config.toml
model = "model that answers yes/no questions on an image's attributes"
dataset = "histories of elementary cellular automata, time running down"
train_examples = 295000
image_size = 32
crop_scale_min = 0.8
horizontal_flip = false
questions_per_image = 4
encoder_arch = "resnet_bottleneck"
encoder_norm = "layernorm"
encoder_activation = "relu"
encoder_depths = [2, 4, 2]
encoder_kernel_size = 3
encoder_stem = "single"
encoder_avg_pool_shortcut = true
encoder_widths = [128, 256, 512]
fusion = "prefix"
fusion_encoder_width = 384
fusion_encoder_layers = 7
fusion_encoder_norm = "layernorm"
fusion_encoder_norm_position = "pre"
fusion_encoder_activation = "swiglu"
fusion_encoder_mlp_ratio = 2.67
fusion_encoder_head_dim = 64
fusion_encoder_fused_qkv = false
fusion_encoder_bias = "all"
fusion_encoder_qk_norm = false
fusion_encoder_parallel_block = false
fusion_encoder_inner_norm = false
fusion_encoder_drop_path = 0.15
fusion_encoder_positions = "rope"
fusion_encoder_connector = "linear"
init = "lecun_normal"
residual_init = "scaled_by_depth"
optimizer = "muon"
muon_scale = "match_rms_adamw"
learning_rate = 0.0042
momentum = 0.85
nesterov = true
orthogonalizer = "polar_express"
adamw_lr_other_params = 0.00084
max_steps = 3500
batch_size = 48
epochs = 0.6
lr_schedule = "cosine"
final_lr_fraction = 0.01
warmup_steps = 170
weight_decay = 0.4
adamw_weight_decay_other_params = 0.01
Rows from block 4 of the fusion encoder, named by matrix and row number. Rows with one number belong to one neuron. Each number is 128 + 32 x the weight over its row's rms, rounded and kept within 0 to 255. All counts start at 0. Numbers have three digits each. After the name is the row's rms in percent of the matrix's.
# gate: MLP gate (fusion_encoder.blocks.4.mlp.gate.weight, 1024x384), inputs 280-307
# fc1: MLP up (fusion_encoder.blocks.4.mlp.fc1.weight, 1024x384), inputs 280-307
# fc2: MLP down (fusion_encoder.blocks.4.mlp.fc2.weight, 384x1024, transposed), outputs 280-307
gate.324 023:167134094168182160084126129114125124136096096133112141123136105088187109117114116178
fc1.324 022:189163086082157122080141133106122111142084129116143131097125119123127116101177184172
fc2.324 013:109182155089132126144159129148122183133124099085099132114109148156122107130148186080
gate.325 070:194100093130122132113082104127126096179149114149095076149046142157113110090078153101
fc1.325 059:076159188150143113136175152117114165071067153112151162119207127093161154178173117149
fc2.325 045:138106158170119101074060132141130088166157138174106104182117064121127124137072119091
gate.326 096:134131117151133097188083157106132172053155099118139129061128106108149145093159095137
fc1.326 093:103129084125122100212103147129157183090149089136115111078106106123158137124173103135
fc2.326 079:075181069089156124171123116162117190114082122154122071163103111144158114107180178103
gate.327 028:154115114130135107140107189104207136175188140094123088121112163092156122150147100140
fc1.327 031:080120047133091105113125163121190135175167163085097114133109138150161194109134146164
fc2.327 022:157082189075180139163129113166099124140121115124171102120126158089129117174138101091
gate.328 032:088169159111070112156173109069121101156097181165145166144138126104152170167123106133
fc1.328 029:131104113150212123155067116157126155121136072063081124085049130148160097086150164110
fc2.328 022:170162165107078136092113128103111043138112101076125158094124110137092109160111131126
gate.329 079:133145165207112068106036118151130140124061142135158131217178135124105081087121117138
fc1.329 079:129166072086127176114191158105127138161171129132162112069120082146132201176109140125
fc2.329 068:127177122092158139137154104116131122136139052110088108123136160089127166072134140138
gate.330 016:105144136063094148148147136106149116131140182144112147119073080096155152167070171086
fc1.330 017:152100105119078183186163235106169118154144131119110128132111116081148133136176109075
fc2.330 009:158111129113136120169137118117080124145115121087166097164105076152091126157134055121
gate.331 065:105130108117156161139103133140130053156124127119101129139119161109076174100099135126
fc1.331 067:157133185176138069145141090097122166055159185092080151181150115125124106139102088132
fc2.331 065:101091151136145173129149101107129101136084134115121179120122137139131179130110092119
gate.332 024:132160121139127121135158194099158138134167116117112095134124129148127155138100222079
fc1.332 025:152122091103101183132196151101147109112188208095142150132101093122111098164104161089
fc2.332 018:110042119101099147134106123127068152113127111127136097156052167115137071137151080096
gate.333 024:117104119116147135158185089107058183134179141145201095103114067119113109097177175128
fc1.333 024:111183154187118152141077079149145102155117115189144145159153135118171126178100096057
fc2.333 021:158133121116164114083135107168173023146121100093095121138113117179095131174099101124
gate.334 175:116132111126140095178189116128116082126135129124104098126095097133166138133125159081
fc1.334 162:170114100136137129120156102137071116161145087126130144205155089127108128077162129149
fc2.334 171:192120090153138141132082105135091109097121144055113190145148183124117110115176104154
gate.335 025:098129084134170138111122129146086175143160200156130120099101169118138114121122137107
fc1.335 024:144155114199124126158135140211136118148188116166126131102123165154131088062127133099
fc2.335 018:149103075219147122167096144142136145096156175152094153098158092142112237123124146084
gate.336 059:164183223106093108070118126109145126081138129111075188066150159117157110131172152155
fc1.336 061:166159205076143149019170073106098081101134080109100136143172143065192092138103146191
fc2.336 064:153137166108170118115145144099116079137120070098115122128116138069160099136087149134
gate.337 070:155106137108103107114132136160127235139108026146137123089153115138111124136126131104
fc1.337 125:153137107092149187111142095187065138147141118122087096116133124180113111070135101121
fc2.337 160:144149127101157159095159134157058142150131123101106106122107153168108101096129083114
gate.338 146:153095141077171066191158133095096138081108074145110149192140133189088157149119131104
fc1.338 129:156092130063097028199152137135128132122094110128150126127167123125064130153125132124
fc2.338 122:142097105181098120153057119135147117156118178106157140134146160076127077145118194167
gate.339 032:171136077127083157150093157115094165124148152214057130055120116142120133134114156126
fc1.339 035:113143128113132165102172090178124099119168133151142116113127124118115152116139112134
fc2.339 028:122102154115122144134118126133134106092147125126153094098131085135108109085134112123
gate.340 116:183110176109129085174218126129146094114131125093196066114155115143115132157095153149
fc1.340 127:093139174154147144142143106112156098109131159159131090138161104153116177163123123177
fc2.340 148:091152172145117085149121112140148079097106133176125088193077130181105203131155120166
gate.341 130:163135112141138107119098138163139167116113182115132088139126186128104077168063162133
fc1.341 111:105143213113061174117173111108088099102112132174130155164178105140149158089152127082
fc2.341 138:129128177165109143077118129126177143123115122115143087211093139101101131161139133057
gate.342 018:139168143155157105192121087067149059138080136130138171122155062139177082167095122169
fc1.342 018:089171138144137120141171035128101140079115088128146142138124134155133115144131141159
fc2.342 011:097083119151151132097093132131145102152131120133136153171161146085137136140150138102
gate.343 103:171131125125150104112122171136109091101081078115141185136100143131112087080124136152
fc1.343 108:180134134126134098145117111136104098106141041106121178123124163132147100112117136149
fc2.343 107:147151182089082140125151120116088128112130127100070175106157117146160139146143164131
gate.344 033:142105152184091072108077102109141131097125087129109145131080112131142115085135110121
fc1.344 034:096173184075076193134197112113122124110094178111158133135158108133135164194115111152
fc2.344 029:158129129144124125108140131163107104117086089127102160156141190136115083177173099102
gate.345 135:143133177166122158097131121137157113150048119177090082136070155146145141096114142060
fc1.345 191:100100094142139145117148083168110144128190127130089148172122156110123118132138132140
fc2.345 224:082098046188131130103160087183134144139196154099114153121097152125144151122150129122
gate.346 162:133076107178110156135170155099145149149136106087106094097131104135119142129127159120
fc1.346 186:149102101138154073163116135153140161088122147180114121159138079165147150131154158127
fc2.346 219:143117112123146100153133124123165164125171141170161140132135120176139158134123129118
gate.347 091:177083148170172143094061159148121071110086141084090139138144081107099082170158139146
fc1.347 091:052194142107143136124178128122168193131142102172166091114137131136192162091122104115
fc2.347 084:087176153156162117102125101138163143150071155102160131090112118070202156159155093145
gate.348 177:156170174147197136104185100117172131116059149105086130121101097183148098128101115096
fc1.348 200:083103109095126100133083136144079138149140100106188082145179132077106149149125107107
fc2.348 223:090120137128142083116109118132144147155137091098138050141178177074116157122077110084
gate.349 049:103132095136124125129119116150129137161132088173142139105155107131118098088119107100
fc1.349 048:095133052127132113130112147165116101146141113172142116140129107144110072088081090104
fc2.349 041:119126156222144167135118109121167178090086102053069151176140148165159151152106086149
gate.350 080:129117205078067116167148156083135157127034156166129079161134159116162127125115140163
fc1.350 080:128090117093133155105094098181106122184192094144160138078151160137092099174115159152
fc2.350 088:139055122093058074090126116176177158140176136154115122102139157112121076138089181109
gate.351 029:175122150079147149159155176146140143103105113173097145115153143147183126204147141121
fc1.351 028:121127144111101229087161108195131192123148126140091091105091100176132122090150148133
fc2.351 022:117149135145124134133127133106141085113151181082191149120140164112120162132091133185
gate.352 052:108126080148142128177103135135110133090113066141093141147113078147129100086171112106
fc1.352 051:142132180087119148085172145096120117140120187116137111106140156122139122162069157139
fc2.352 030:128135129079106135100165143093098087111133179093123171094135066102144129129123167100
gate.353 279:062103110136143135150118162117197114080113134145085117135144150139144135080137135127
fc1.353 210:083138108096134157125159221124164146090104100148092067085124187142122095069108127070
fc2.353 201:148123129157114090130094155129091148140083079122091136141081129109090196145143148056
gate.354 021:126128145122100163155142126086149150136113119062128117085166112161096197107133079120
fc1.354 023:134150147068165140113126117187172071104167169146118134140145097125168090119122143149
fc2.354 017:118103184173106124141106116113150141118113114061136125142113131099143146115137149075
gate.355 045:159103106174139132117093114119122139112147135124100129135056157109100134125172134058
fc1.355 043:205081131153142164122097099146093147088101163078043072136081167119115116122142116068
fc2.355 033:101089145190144162119130098106147251117186151128090158119076108119128159115137148116
gate.356 023:091170127168160140143184109124086069130147062170120116062135118112132068122138140134
fc1.356 022:150158101105119071170207163133131119074080116112121117125167127138120165126177164132
fc2.356 018:175138178101168122130179105075186188129111107112159145158116133053103135086150206180
gate.357 124:104134106136134114176193149126128153092100067125174090127158096146115142150130119137
fc1.357 118:147126145139132160072075108121129095190149199120097155126091155132147113109100134141
fc2.357 103:113144119086136104153102148153156097081145212127176119101125109084119160120142148142
gate.358 042:078142143150117110114026161131095124141126158116118179085126179128090117076137111150
fc1.358 042:162147121090102137130179078092170103091128166151155154157104093168152174168143184114
fc2.358 037:115119121049150160089205128165153139157085129174165185129147088059079064066160197117
gate.359 135:077133107150156141130157095125102152072137098111102096213123120129140139082128110154
fc1.359 149:170138164105125111096182133115165106180156174122170134073122111112132128172093147083
fc2.359 137:168157148090115142110175135109149114136193157118150168127102105162136114183104100110
gate.360 163:134142125152104115202162113149141118112137197122133123073101150144140169179135106164
fc1.360 151:102157086139141153113100149104123136081120106121079143155145087111094144041147136109
fc2.360 150:096205093087085124173128119059102053061149208103137105123102058119122175108138156165
gate.361 108:136093126153088131115133114087156113148144143092141099152122091070145147154126157147
fc1.361 101:109150138104162141125119151136125141102078114167111172117142145193134128111121113111
fc2.361 077:099142163144103109124113132122144086118136163123134060136107130087147172119148150112
gate.362 025:154181142105136070153196124119109141131091139088126084150154162171186109182076135134
fc1.362 023:115113083165167086113087069149116078076099131108085174178145109163118130083125156125
fc2.362 019:132166156130140095141128103158125064132142076104162099102116162158126104187099145097
gate.363 059:095125131120105178106144118151154134114129109124126124193139050165160097133170171122
fc1.363 059:152072062156148072087137155131113100174134121145184178133081165116148199142112083081
fc2.363 055:119059127112153149099148125091137113178155133163099102151126098121139102140132148097
gate.364 160:137105108119191052174106138153126129108128153148133075152140198172128088074128070124
fc1.364 135:137133151125118193087152138177118096165110081154113095116153013163140150187113194094
fc2.364 163:185100108130182050155104132151127090134144130118070103190145135162160111098162084102
gate.365 064:150103097108150132129116142178128123131084193139163150086107110136151124088108134130
fc1.365 060:132142102116135121117130120160165153139068136196162150084103136096156096069092133139
fc2.365 054:132137113184147185092106143177153102130124097144199147140145111094121101089092161181
gate.366 033:079192140067109140155190155137150149177160107160149142096143126132147082157086165117
fc1.366 029:072195149072088140124194170142167143208131142198163096105138083138135163089074168119
fc2.366 026:141085148185200131140111123082145193141148168131131110164095127117126145092149096147
gate.367 086:120143130104056172132157129128152114146096156104160163151150114122122095073095150166
fc1.367 077:116124166107043174114147139120164106102052143099159170124149098126138069108136164126
fc2.367 070:109178099159130113123203128084168190098075100132111111121104103109113138089166104146
gate.368 071:104097154073113180105166194123132160177110072105098132134129131090133172098201130139
fc1.368 063:114119113080120165092122097112124096135151104153095137148129123087143115138127141127
fc2.368 069:131137081182167091145109090150077119114123199138103153128151121162104072097074096165
gate.369 020:146125138142120146084126100084144141097129117108113063107136159184156112137133153180
fc1.369 019:099155111113131184126138186122145084090134128175079162111116104127151158127135158131
fc2.369 017:106140117208122115094124098134162136180123129089107084112099162143129093094090131080
gate.370 181:100114062139145145143083130135190183158121127136173112115159188079073118091092145088
fc1.370 169:154091074157153186130143117114127181112140077114128161148148081126134165131134153157
fc2.370 198:107133098146153128137163097082121113124083105139141095132129110136155152087137159132
gate.371 055:066140137139182109129119135101183114120123102163048097099113037171170107088205110095
fc1.371 059:085124099138175102159085148111178127120150087151062081135083036134132170145170135052
fc2.371 053:133140073121165082161086134130136082145183088171067085122065139106121138129118133066
gate.372 021:144135148137095117159097131183125129210124156112139119164138118153096151113121073149
fc1.372 021:094136115145136176139078112177154111159133157131144120139134151139096131128115077117
fc2.372 015:131120202155150121156154125092105209176200118097161131141155127089172204152158126166
gate.373 040:204134125191136103120095145134173129106109073139149124125120175174104120112154104131
fc1.373 044:116131190108128148198105120125085160156050126137139149100067130077121149129140088097
fc2.373 042:069101142109082104147135143142136117119072123129121150124118140088177100145115113104
gate.374 110:124182166128108169144170080128200136146103157164046120165132151154119137214110126124
fc1.374 090:099173190142107181128168096150160158170097123185042103142171163169102115212152106120
fc2.374 083:088110110110135101147115166134055142073127112101160135140193145098143182117181136151
gate.375 047:166100138149131120086096132136136075091079132135118196157131164155119101142172179106
fc1.375 045:162066120154092095050165141151162088120126079106147168119124106141143150125179102096
fc2.375 038:141157064106147150080118137144077200154133102141140167151124130203101084129157124147
gate.376 152:143101091145094063099149124125125144152167179081181107140073094076144171125135121130
fc1.376 143:095131146113157170140123148126134116108077063160073133136181153160121075104122143132
fc2.376 119:101104138110098065150152120163101110136099139140168085174102112095092202127103128128
gate.377 024:154083129141190165090088109132177131097088113197155138107106143141132094152149123153
fc1.377 025:187153107149055099101101118141092148104122101053107142158182134156120124141109183112
fc2.377 023:091159118110142127097098099158155153107095129138159105137107096117104164123153164137
gate.378 118:116093068128103119117159110104098133091123138117155103123128169126114163077126177101
fc1.378 159:107076092076085112097161144142089094170153104125139135071125124138050143149144177118
fc2.378 190:107066123063102083120135142094084141158164133086182070094124151085078153153114142133
gate.379 043:119096090071134104113115223093144116147116085100128138137090133105144118087169111136
fc1.379 050:137107060151078125162112154094085138107081131048123160128158170089120105115182132163
fc2.379 055:144123051130075157158135143141116170083102129087123130085165177115141100093148168113
gate.380 037:142136154128124141147158126081107174113126093041125141117136141115100109123119174116
fc1.380 038:105115104133093146133116114132122064124130151191148123124132122161151125170155124165
fc2.380 033:106108114101108085160172098163164152146124078181134074096089094080107120096132094156
gate.381 048:104123115147123130170080170134148141170162166087087215114082149094065078079173088122
fc1.381 045:173090143125147192137133112153115103109188132149166123125134080134124126138118155166
fc2.381 043:099188144117125101070101083103091134181142166129162148092087154179144104104121151126
gate.382 195:086176065138151141134108146172068163090126115113069163207085081186187112141154113103
fc1.382 187:087134111149157113115048126110140141137139061156075148164129096149144204148183124070
fc2.382 206:143139183107151082084084125121180076135111095175116148146153096159118191117161164095
gate.383 184:160138103161084134087107136138159087075155162121127149150181097165107127135087094106
fc1.383 196:118076079156098122125143097162094142138145146100146183183117039156163180121112114076
fc2.383 179:075131085131111076143166172182124113160113106202188149175100097053123193081100144164
gate.384 190:149142169128077139114048158117112151097081148131070145103149215134138164154112135130
fc1.384 176:129121065147125141170185090160124160145202138112147118114098067175099109110147127138
fc2.384 186:129112126130142116133131102176049169066183131113096110120116129129158179158151129137
gate.385 084:134091128114047150130146121167063101139150082158115096093139119168178104140114169125
fc1.385 092:100139095139062175122107106149122117106184137100166137100116101140122099121110174123
fc2.385 099:087226157083105153138128131083131186091139111094143110138116091141067107090143166136
gate.386 098:142111114122088096149152127132095164137091138144123152232109131135120122138190109116
fc1.386 099:170077110173143164141169126086070151134110185102120128165063161113142120164118108179
fc2.386 099:169107144147151163089130136126179155125123133119148153184127108149133122144127133155
gate.387 056:078172129126141124125081090104131128077143121077097148099138108101139088101178114141
fc1.387 057:096096214159172136152133141100119179156130091124145151099163111048134177133158156113
fc2.387 058:122100147138114130170154122119152182109097140102188142081165093100192140085161163101
gate.388 044:110164131138115075116188129172169104128176121073136078122160115107192145108112144189
fc1.388 052:114108049056125079116127115168151179100130071149104139076210172071129137061119176161
fc2.388 050:127138048076109113235144144145125123086143102144115188083147130143092160126086177137
gate.389 153:131118182080171168108129199131095125109073077112148094078131110153120167160174173079
fc1.389 175:148111127149112161140133141164166172163088127087116120083114158117086152197123166133
fc2.389 207:154135122146086185125173141151122175168111112054098135110104165121084127182142151111
gate.390 046:147089131178068101102162139169095156075134060128155089142151108136065054090141119122
fc1.390 045:143095172156121126133158107097094057117094121091183151145109159109138156128066057129
fc2.390 042:210093127170150101130141139147079119120129116163081169155120124222117129108150092128
gate.391 096:108142126097080079164146150182190179120105095177123119103122159116129149078152145119
fc1.391 093:108124102101076080166141130149154209148081111198131100129131139084112140067138156123
fc2.391 080:111136146120142139083101121084104152151143140144111144152117139087124150148161086119
gate.392 138:093140117160116194124123134131112108168134147166097099110190085102167109177154166100
fc1.392 124:118134123151109156098085145123155130159142116156126096140185109107133101135139149081
fc2.392 136:136103113128122096159212168132124127144120107139144113133146116144041130106113122135
gate.393 157:089099128157147119148195100137145092153154134098114122184158097134123099089165123170
fc1.393 161:173098172102119145124136154142146108125177115177087086128110173118132097213114134112
fc2.393 173:148098144081139144130138164101125089129146073144116093154080077091081149140114131092
gate.394 057:162150161155149089102116127187117164148149136150104134115151168136205112124103129090
fc1.394 056:144141140129094106100114172151074203158039110122103058093118211078145138131083158144
fc2.394 054:128111109099146125141130136116100116154114143103120083130132112106120142150075201123
gate.395 227:150053160148151122096135130136140110079101135154057103113137123147094125085119115175
fc1.395 222:162061131152127114125143082137146112074161161174099132111150115148138109123113160164
fc2.395 195:115131193139097133162132114117140126113157143125191157132162107122147135174162141203
gate.396 105:184152120103161120155168173095082170091115081114092137162149150120096161200122103186
fc1.396 139:164132101075047141133165161133057162074058122104105134130175098091162133120163170100
fc2.396 170:142127083065052145142152163129088154070089108158106155159192123112142147102149158098
gate.397 126:140122097139145081148108148077080162110146181063146127080059155090145174091162138093
fc1.397 130:093128136169100128095105135127105112134142131063134130051088164075127141063167170122
fc2.397 136:120118147117120174069111165146172117174114179086115126130151119069123146140128148125
gate.398 018:169125089134156080127119098098107143113140131146123113141127074086109099160112171155
fc1.398 018:143128118064192123153148097177161101164112102131111108089121108206094136147152103170
fc2.398 010:089139119149103102106088154121175084107149089200092111124114083170144153082159115121
gate.399 030:124147135142118139147145162150096103154115102084178162112154141069101143110143122156
fc1.399 027:127118137122141152165152159129188139131121114164124164063052168120129103133159183187
fc2.399 027:141130080133079144113111173146099147186127128132114057074183150095086133156120144138
gate.400 026:136130056109128131056120096103216100119118182167083096085120134122113124134069114122
fc1.400 027:161121166114161059132112171191154129153120103100109122151146138099059096137158044151
fc2.400 027:114162055132100135127073118136148062117126114164137096095082119118143140090033160071
gate.401 044:152045108166138073096109119155147133103132109131096122128110143137142146125187131113
fc1.401 046:084219158070104131158151097126081151115169139171132146138168113149097106104079127151
fc2.401 040:171197120099137082154121126164051018080105078146129137148130153168118107175109087155
gate.402 023:129139112127132100166125099099133127102107096077146128117104126119117124095120165149
fc1.402 023:114144129155102149157157162124082091088155135066142120115193126123131137110132108147
fc2.402 016:088082104129179135164169121090163151124035119125130117112083174079157162106116193155
gate.403 167:164140175145183127151114158171098160182173096138173110099116117167136143045169076103
fc1.403 161:135135173182111150169095201201142149114103108174080134126163147102091143091129150117
fc2.403 180:060115129155120097119152169053109137141133107117112073148108123144129157152107156111
gate.404 128:084145132168107115144139175156157127140079151152095178143150136133100187147130155059
fc1.404 106:096140116129105106144154180124169097146073145171064176123136109142097170164121161071
fc2.404 097:095113149096095125107161105130101135130077045128047129133114107104126103143113070184
gate.405 235:188139186171095129082150121102108103166160160073186175092155165068114126129084116158
fc1.405 196:179137173149115110086141112136178072162175089083198149134121122133108132074114130134
fc2.405 183:129110074091195128164155103159102085181167187165164113115099135186102113152097152146
gate.406 017:093166166122128145096139073146105106164104123161154159137180160090160089129109131098
fc1.406 018:167101106074134152144124137063043111064086133144168066104120125139163159091204153188
fc2.406 009:130118135038103121117121092104147140115100150180131176156148141107078128165187108131
gate.407 045:100079124138169093161133071126179127141213169148107072147103088201048108156077119117
fc1.407 045:058125150142122106126155157126204137090147170120090053138111139147093163113102121053
fc2.407 040:156090133114164105153114066159102153114172102124116140129123120183068059144097104143
gate.408 165:223099074081154115097059143111116129137123159079186151140096191116104090088082084155
fc1.408 164:053141167155097137169191111115130121158144104163064075131151091127150160188147191096
fc2.408 169:122136123126182083138102104090156093164139116126215144147136124120095091125100150112
gate.409 125:136121090136105115140152168138167141161117097089132111147136127169136127117137137149
fc1.409 134:051138174165138146118136115100123076149080114127161142155073162177152104107132083080
fc2.409 152:075145174182093147109160139063149095205119142074186122197079116143144130134151095122
gate.410 048:147091064095125128098124110174130135158074128086166088129125183051146101122100137136
fc1.410 054:185078106103126110092148107119122129204141107083155144073143202073147083161082101126
fc2.410 053:174104175103107099132131114143078173133142095081110154087181178189157072157122078131
gate.411 083:122144094055101108130153183106114120149118077143114165129158132069155104170109145104
fc1.411 075:133147146192105135119099142176136093106157152122153146094113097162077139081163112171
fc2.411 073:151134056127105104160134098143067133122141106149192080061119152080161143109087138117
gate.412 023:111089164147120137080124123149114128071079141096101126128089164127109101093135111123
fc1.412 021:180233167114107161127166113167112112168132138104127109108192144149152107126159162174
fc2.412 020:146163143192160112124114121152075127192121135121117135095098139119133102116155151090
gate.413 188:093150099108177116139135151088126130110145150107132164173117129144140067089145099143
fc1.413 179:182125122127048111117148065165168107128120115150131093123117117066086160153100130148
fc2.413 209:146176148092096122087175154154113108117089089156107136107106149078121158120096163107
gate.414 018:189121122143140110088099137134173159127221072198094131117071152177154145092103162128
fc1.414 019:062096139118164045071126099159156163087148106118117120170112134167149100142173111133
fc2.414 011:102108054113122098119139138130114162104137136105194092145121171149148134123156072146
gate.415 129:154103191143108135130111138129143162087088174115096111084136076100148125150153155129
fc1.415 119:157097179134138129126121130116141164105071177114089106071121100107130120151157163116
fc2.415 075:182099127104201187105127119152185206157143130168143111138157136178120145138158139110
gate.416 113:133132168146105130126183142085084098087150147102137141217121142163107102092138140154
fc1.416 093:108151074091131160136053127149212177092098118162096185121111101077151143128125128129
fc2.416 093:116161079105115151147137120120160146115090154147106152124141108090117108050102134087
gate.417 032:078115104137136107149175116124080143120109141126115188138122181134132178220096117128
fc1.417 035:093177126155120101124140106166025134114091166152105094173164130103113199222119124147
fc2.417 028:107152094056111112101128094110129180097152107059165140095153201117121077105086114127
gate.418 085:200070116099112130098077124147156104104119143103147097152126177135176129132136126072
fc1.418 097:123111119142119174113122101145198098138064119151149119158101193103148136144119140104
fc2.418 098:126119106153132197159172125140160167160113116118135099110086172087104147154089170160
gate.419 026:165148045110095125119089125163124203101126171115106096133085125093125165085066169069
fc1.419 023:137133113137093146181093180132137093131094097095152172180120094121137199124139090094
fc2.419 018:132166134134124159149135118151163086086107076172092115121134072143144176109089088061
gate.420 028:183168114146092087133208098119064136109122096109087044160118104152140160158099136145
fc1.420 028:145132135108066110105157082144106117072133093125106106100104087158196175163073157161
fc2.420 020:136154098119113164063116124113165107133139129092127085073121148157134115106082104101
gate.421 048:095166143161063109132144108134169099153102120063133078131139139149092096110097096065
fc1.421 046:148117140120212137103112084131103119098106130147152124091128109120167187107161155144
fc2.421 039:101184140126148080097153130089093106129120104110120157111120118106080148080094183136
gate.422 016:112109134131130132137123132070130128120095128184136100116185108158169133130142105140
fc1.422 018:103139064174134169188132173095154118139091121114122115112120091149106176103135140116
fc2.422 010:149085130198149138181172139097139149141130078191137113140144166124108144072126101148
gate.423 065:102130138086073130140012116163121135140197072125154136075138085156105114096138132117
fc1.423 061:163130160151151153128216163098164148109067156183078120161151112135155093184106139131
fc2.423 061:138145163083051147140153177114152155137138114160127142125142105136162073109113157094
gate.424 070:147136152164101136080121117114117158141129131129125162103140162141123106113154129121
fc1.424 078:137122201162101157063115151126162097175133110095188126112144212085170090104184129146
fc2.424 079:149142181196154107102106155157159074182141099108112170093121163094187110114122109128
gate.425 067:134120171113067154114124135120170158081126067140135160154167102078132099092158142131
fc1.425 071:146094127085079134134144105160146179095125090147099141170136116072119095080177123136
fc2.425 052:141120092145125083189114124164131171092159117183093129129118109132129111072123093156
gate.426 043:135161168145156141162158133105181127175139114163167098146103131099112122078117150093
fc1.426 044:161124150132142085145082135122110145100128161130144173155149109117107126103160143155
fc2.426 040:106118105190158141149116187076161153120079119090136150135136079094139152081103123094
gate.427 210:109123130136108122095138110192108148139076104112100171157119111110087166133164145082
fc1.427 233:111102157144089074152144170143112101125082136138093165133119137089114143160114115089
fc2.427 243:114152126074109140107096127119125104136177146101180098067102133147124058086094189139
gate.428 111:107174144103120156149131096089144084126160132150114107147131118091185141130123102161
fc1.428 101:109108123149116115109167154163116168146071125073128096069106165143095160125112125062
fc2.428 096:103130130140121064118108137145111118190121152061123087122072139133142204129133080142
gate.429 050:124108119173149080115098098139029163158165145111104165135130166104138136132163156149
fc1.429 055:145127110167147115111098133185053125190121151073116127121134147129097106101096104114
fc2.429 045:140125100191123144102151119092152161109169182087125138125126112142164145104070178144
gate.430 185:133128154120116150146189164127106108088138134118148120093173083101131148152181115085
fc1.430 185:102087150136134153094140102144191104120136119098129115109090094119171092115096106135
fc2.430 194:135076231188172184092102075079130074226157081125127064153045123137144097083129091103
gate.431 016:141157158123105129137165068154129149139113097126060102169150085095177171100169206077
fc1.431 019:083121132170116125107129151149141187085134111132177099129091120080168203163097047167
fc2.431 012:107101231162112098137139105137122128121145095170106103161090126090144203160160093107
gate.432 158:136079173131132144077218105139162151085131121153160075142120136111123207149191106123
fc1.432 152:129169092122128122177063154115088075171133134076103177123105114143107074089049132143
fc2.432 095:100122111109133093121154151125154042127149095113213161154132131118132122139074140172
gate.433 034:115141130135105120107163141077072074135088196096139185086152206110158190133086130131
fc1.433 035:118120171153055128119077109172149171107082052106109044140131081147085052068161094096
fc2.433 028:177118149158078172075074128150095166134078120039137139100138169166169115116178121116
gate.434 107:098104109157180112136077138170134162062114079198140129125162108077119138100172128102
fc1.434 123:147150095093089128153145151107143128220112175070119134146080184182123114140062122178
fc2.434 110:150145080092099083134124137124172115183143139083150083111057156160128106138085084113
gate.435 042:101138099150104144112096151104192153121126078126131129152146108155112099124105139097
fc1.435 039:131137155081161094141073121165117156094124149110063115087109145168125100107098127114
fc2.435 034:144144095137093102134138116164119141096146106179096095107114164140144134120120104128
gate.436 017:191108147139105132162128134103087072087094099124119156141082068159134119134148127102
fc1.436 020:087175097161147122180091095150155170137165138158126120134161146067081116115144145114
fc2.436 013:101195081125162151138068124159135070124153142084101155084146099049114140144055135097
gate.437 021:111137097197129131130055102118122148113108135206166136105099119099092113054105134111
fc1.437 021:106139183121108107105100190110114141160163122171109188115141126141180111096103155061
fc2.437 016:157117155067129108129137160130166055130132117135108097146132120167177097190188085183
gate.438 046:111155155175078206088145130170179116092098060113091078081103121088166046104142116104
fc1.438 047:159092149117106077153137107095137134169123108091128138141147159108104209146087149119
fc2.438 045:127108179138176154109159101161100098161093107068135080133081120118174137140079107090
gate.439 032:097121097147099138134094146161089097088100147105119186162144110168128110116111120131
fc1.439 034:104140071144112061134191119136141152150116114165080103135158131114123090151059121105
fc2.439 029:145107146135070153151116134161146132095147119074128139166113101126078105109111109127
gate.440 156:104135180171067139142137168112115110106128118107138141150154195106088161158052142134
fc1.440 152:094087177140079168097087180153098104091087093147139119184200123094120095142092111136
fc2.440 178:080128185166080160050125146150143113050042110094103127128147120149153055140159137090
gate.441 025:060138114130169092149132091093137156122090125201166065141110115082150082142113093209
fc1.441 027:110161139097112081124106113134154161144094174133165103128160130155125103142132103123
fc2.441 022:109152159162139177161092128134147186125097062164105160131100126180157147129140090094
gate.442 174:103177159103090116126141125099135074100104091070086148106136159185142120119112073147
fc1.442 167:091170118175098171119092110121122161117172180134093110135127177103150110114127124131
fc2.442 168:131147124215081178132082091161190105097129154131135146125120126103106106117136130201
gate.443 020:213085135044153148097152162086131189171129127145149119054108196134088112075146140127
fc1.443 020:155059072053123162099087155145150140156084117119197083098119150143185088097128136187
fc2.443 015:140094150153166117050162085119042155137134158150119127109112124129115187101137158126